A small contrastive audio-text model, trained from scratch: log mel input, encoder depths [18].
Rows from block 2 of the audio encoder, named by matrix and row number. Each number is 128 + 24 x the weight over its row's rms, rounded and kept within 0 to 255. All counts start at 0. After the name is the row's rms in percent of the matrix's.
# pw: pointwise conv (encoder.blocks.2.pw.weight, 256x256x1x1), inputs 128-255
pw.75 106 [141 121  88 137 105  95 150 132 105 114 104 126 149  99 111 132 123 130 124  68 175 146 139 111 112  94 115 143  83 153 131 135 122 151 103 184 133 159 129 115  86 111 142 127 146 141 156 167  89  99 124 119 110 115 143 118 117 146 138  89  99  79 100 115 111 145 114 107 136 114 119 107  90 108 152 117 138 156 110  99 128 112 136 116 120 110  92 129 106 103 111 109 115  87 113 114 164 108 115 115  84  98 131 132 125 153  95 125 101  83 142 107  98 128  86 135 179 105 142 169 115 123 104 114 118 125 195 155]
pw.76 105 [141 118 147 103  78 176 173 144  99 164 205 148  79 108 161 103 155 190 125 126 130 141 125 115 119 136 141 224 137 152 133 155 134 113 121 152 123 122 110  81 180 125 113 197  85  56 132 116 151 105 116 112 131 117 122 140 136 142  94 171 124 102 129 116 128 135 151  78 117 125 131 119 104 151 145 149 163  83 112 133 126  90 129  78 122 116 115 185 129 128 110 141  31  94 181  82 110 116 138 155 135  99 101 111 127 139 136 143 134 149 109 151 120 140 118 138 112 130 138 130 121 119 114 131 129 147  90 126]
pw.77 105 [ 96 111 151  78 156 114  52 129 124 128  63 137 130 119 125 110 142 124 105 141 111  96  90  94 123 111 142 152 102 120 118 103 111 142 120 139 120 103 100 181 127 103 119  89 121 115 154  89 154 131 140 110 151  97  98  78 157 113 200 143 163 100 154 170 148 104 119 152 141 119 125 104 148 172 169 115 117 112 114 114 133 114 107 120 107 154 127 113  96 158 125 107 168 139 114 135 133 169 113 114 129 104 139  70 149 103 151  76  96 140 135 131 141 122 146 127 118 123 112 105 100 138 167 140 100 155  85 131]
pw.78 098 [145 134 154 101 113 149 119 147 108 114 122 109 130 169 166 146 130 142  92 152  86 121 149 159 113 127 159 135 154 139 121 112 168 155 148 115 166 134 153 136 141 128 122 139 120 153 136 129  89 129 146 135 137 118 114 114 141  92 133 130 142 165 169 182 148 125 127 126 137 113 121  98  97  94 176 138 127 136 144 139  81 198 105 124 127 104 127 117 123 143  87 132 153 154 120 141 123 124 160 109 165 125 142 149 138 142 158  60 151 110 130 140 129 148 123 124 109 129 181 130 127 177 158 114 156 125 114 194]
pw.79 092 [147 120 154 122 119 107 123 108 124 104 126 146 176 139 165 134 164 113 122 113 145 122 159 146 166 148 150 136 119 104 117 177 166 134 137 161 178 112 139 120 135 148 123 129 144 105 132 124 127 139 145 132 100 164 125 150 188 150 110 128 157 109 120 117 121 134 170 109 120 163 115 156 125 152 140 134 137 144 128 103 137 125 110 144 167 124  82 118 139  96 171 138 135 150 160 148 145 151 124 173 147 132 168 157 136 156 111 135 125 144 117 122 102 114 112 126 149  84 127  93 132 179 101 135 157 150 156 138]
pw.80 101 [159 109 112 101 124 147 161 140  96 145 139 110 137 110 156  82 171  88 163 123 107  96 125 115 165 111 130 114 114 148 133 109 147  98 140 170 141 121 162 140 103 119 181 117 122  82 113 148  83 134 154 137 138  85 131 118 126 106 113  94 126 125 100 150 144 108 109 122 119  81 146 162 118  92 162 129 125 146 156 118 122 118 106  95 108 127 112 126  99  71 133 130 134 120 138 123 133 116 104 142 132 125 145 146 135 119 125 146 138 114  55 109 129 179 111  88 122 131 114 121 142 118 123  59 152 116 127 112]
pw.81 098 [131  89 144 166 179 185  83  93 140 133 173 127 165 121 141  85 111 165 166 151 132  99 120 121 151 160 200 100 120 165 113 129 111 147 169 155 107 125 109 132  93 138 145 133 121 164 146 147 128 161 108 117 135 141 137 141 176 133 130 165 112 131 110 182 141 155 160 144 104 111 113  93 126 113 145 158  88 149 159 140 138 120 147 114 138  87 145 109 132 101 119  98 147 108  97 124 103 125 121 146  78 161 115 119 167  98 116 135 110  91 113  78 146 143 177 141 161 161 126 100 111  93 136 142 112 151 144 137]
pw.82 094 [149 105 102 102 101 152 131 122 125 121 122 112  95 121 115 125 141 131 163 150 121 137 122 111 144 125 156  82 151 164 136  86 128  88  97 115 134 127 102 102 103 121  89  93 117 120 123 134 137 132 150 138 163 135 149 131 138 138  75 143 134 150  82 119 140  88 129 110 119 121  76 129 113 113  99 132 118  79 102  93 134 151 123 101 162 108 103 124  65  89 110 157  89 115 164 145 123  81 145 108  92 146 123 167 136 123  99 141 100  91 112 118 101 143 121 105 126  98 122 133 156 121 138 112 100 120  97 141]
pw.83 101 [136 135 101 110 135 119 128 114 165 126 124 127 104 122 117 144  88  98 117  73  95 142 135 127 106 148 112 145 117  61 136 164 108 113 119 103 147 140  92 123 151 130 112 116 183 132 116 101  99 107 150 149 120 137 135  60 133 130 116 110 161 118 173 124  66 135 124 109 148 122 150 145  81  96 136 122  87 112 111 104 140 111 178 135 142 123 106  97 117 155 176 144 130 134 134 129 132 126 102  98  84 143 163 145 104  93 112 130 111 109 147 124 150 134 130  86 139 147 149 139  95 152 116 123 131 121 177 195]
pw.84 103 [107 148 129 151 143 157 118  98  88 121 127 126 152 120 113 119 206  82 118 138 144 126  83 122 129 117 118 140 141  85  77 148  90 117 155 135 152 149 131 127 160  88 108 149 122 197 158 146 142 133 151 105 107 139 138 128 121 130 123 113 125 147 102 150 106 133 151 164 132 131 114 129 111 112  90 123 103 120 160 151 135 111 122 110 104 115 136 125 104 131 126 144 177 135  94 120 104 128 127 124 133 116 146  92  94 152 190 166 136 140 104 114 113 140 134 148 153 154 106 146 128 124 135 125 136 104 157 162]
pw.85 101 [ 90 139 130 103 157 130 136  67 134 118 134 105  96  99 131 110 144 126 131 142 123 155 107 127 102 143 124 119 126 108 168 116 132 122 101 126 117  90 154 127 156  96 163 162 119 147 138 130 116 114 127 136 103 136 135 124 162 138 151 160 150  90 131 112 119 103 111 137 134 140 143 201 129 108 125 134 117 127  90 123 107 135 124 123 155 110  88 141  76 129  92 123 129 140 128 176 145 104 145 124 114 136 146 173  90 161 125  95 145 100 137 116 102 104 140 121 170  93 117 126 130 100 130 139  99 102 100 144]
pw.86 094 [137 137  92 153  76 136 164 150 182 107 134 153  87 143 112  95  96 127  99  80  99 125 121 132 153 109 103  99 144 159 142  86 114  88 152 145 119  97 120 152 179 102 134 158 131 161 119 157  85 133 128 125 153 146 126 133 114 178 151 131 143 171 136 148 141 171 129 122  78 134 153 162 123  99 101 121 138 119 120 123 106 132  99 137 152 133 153 182 126 139 100 130 129 121 187 129 154 141 167 104 117 130  93 113 114 106 123 159 108 163 130 191 142 137 140 122 113 128 132 119 146 161 110 154 168 117 133  96]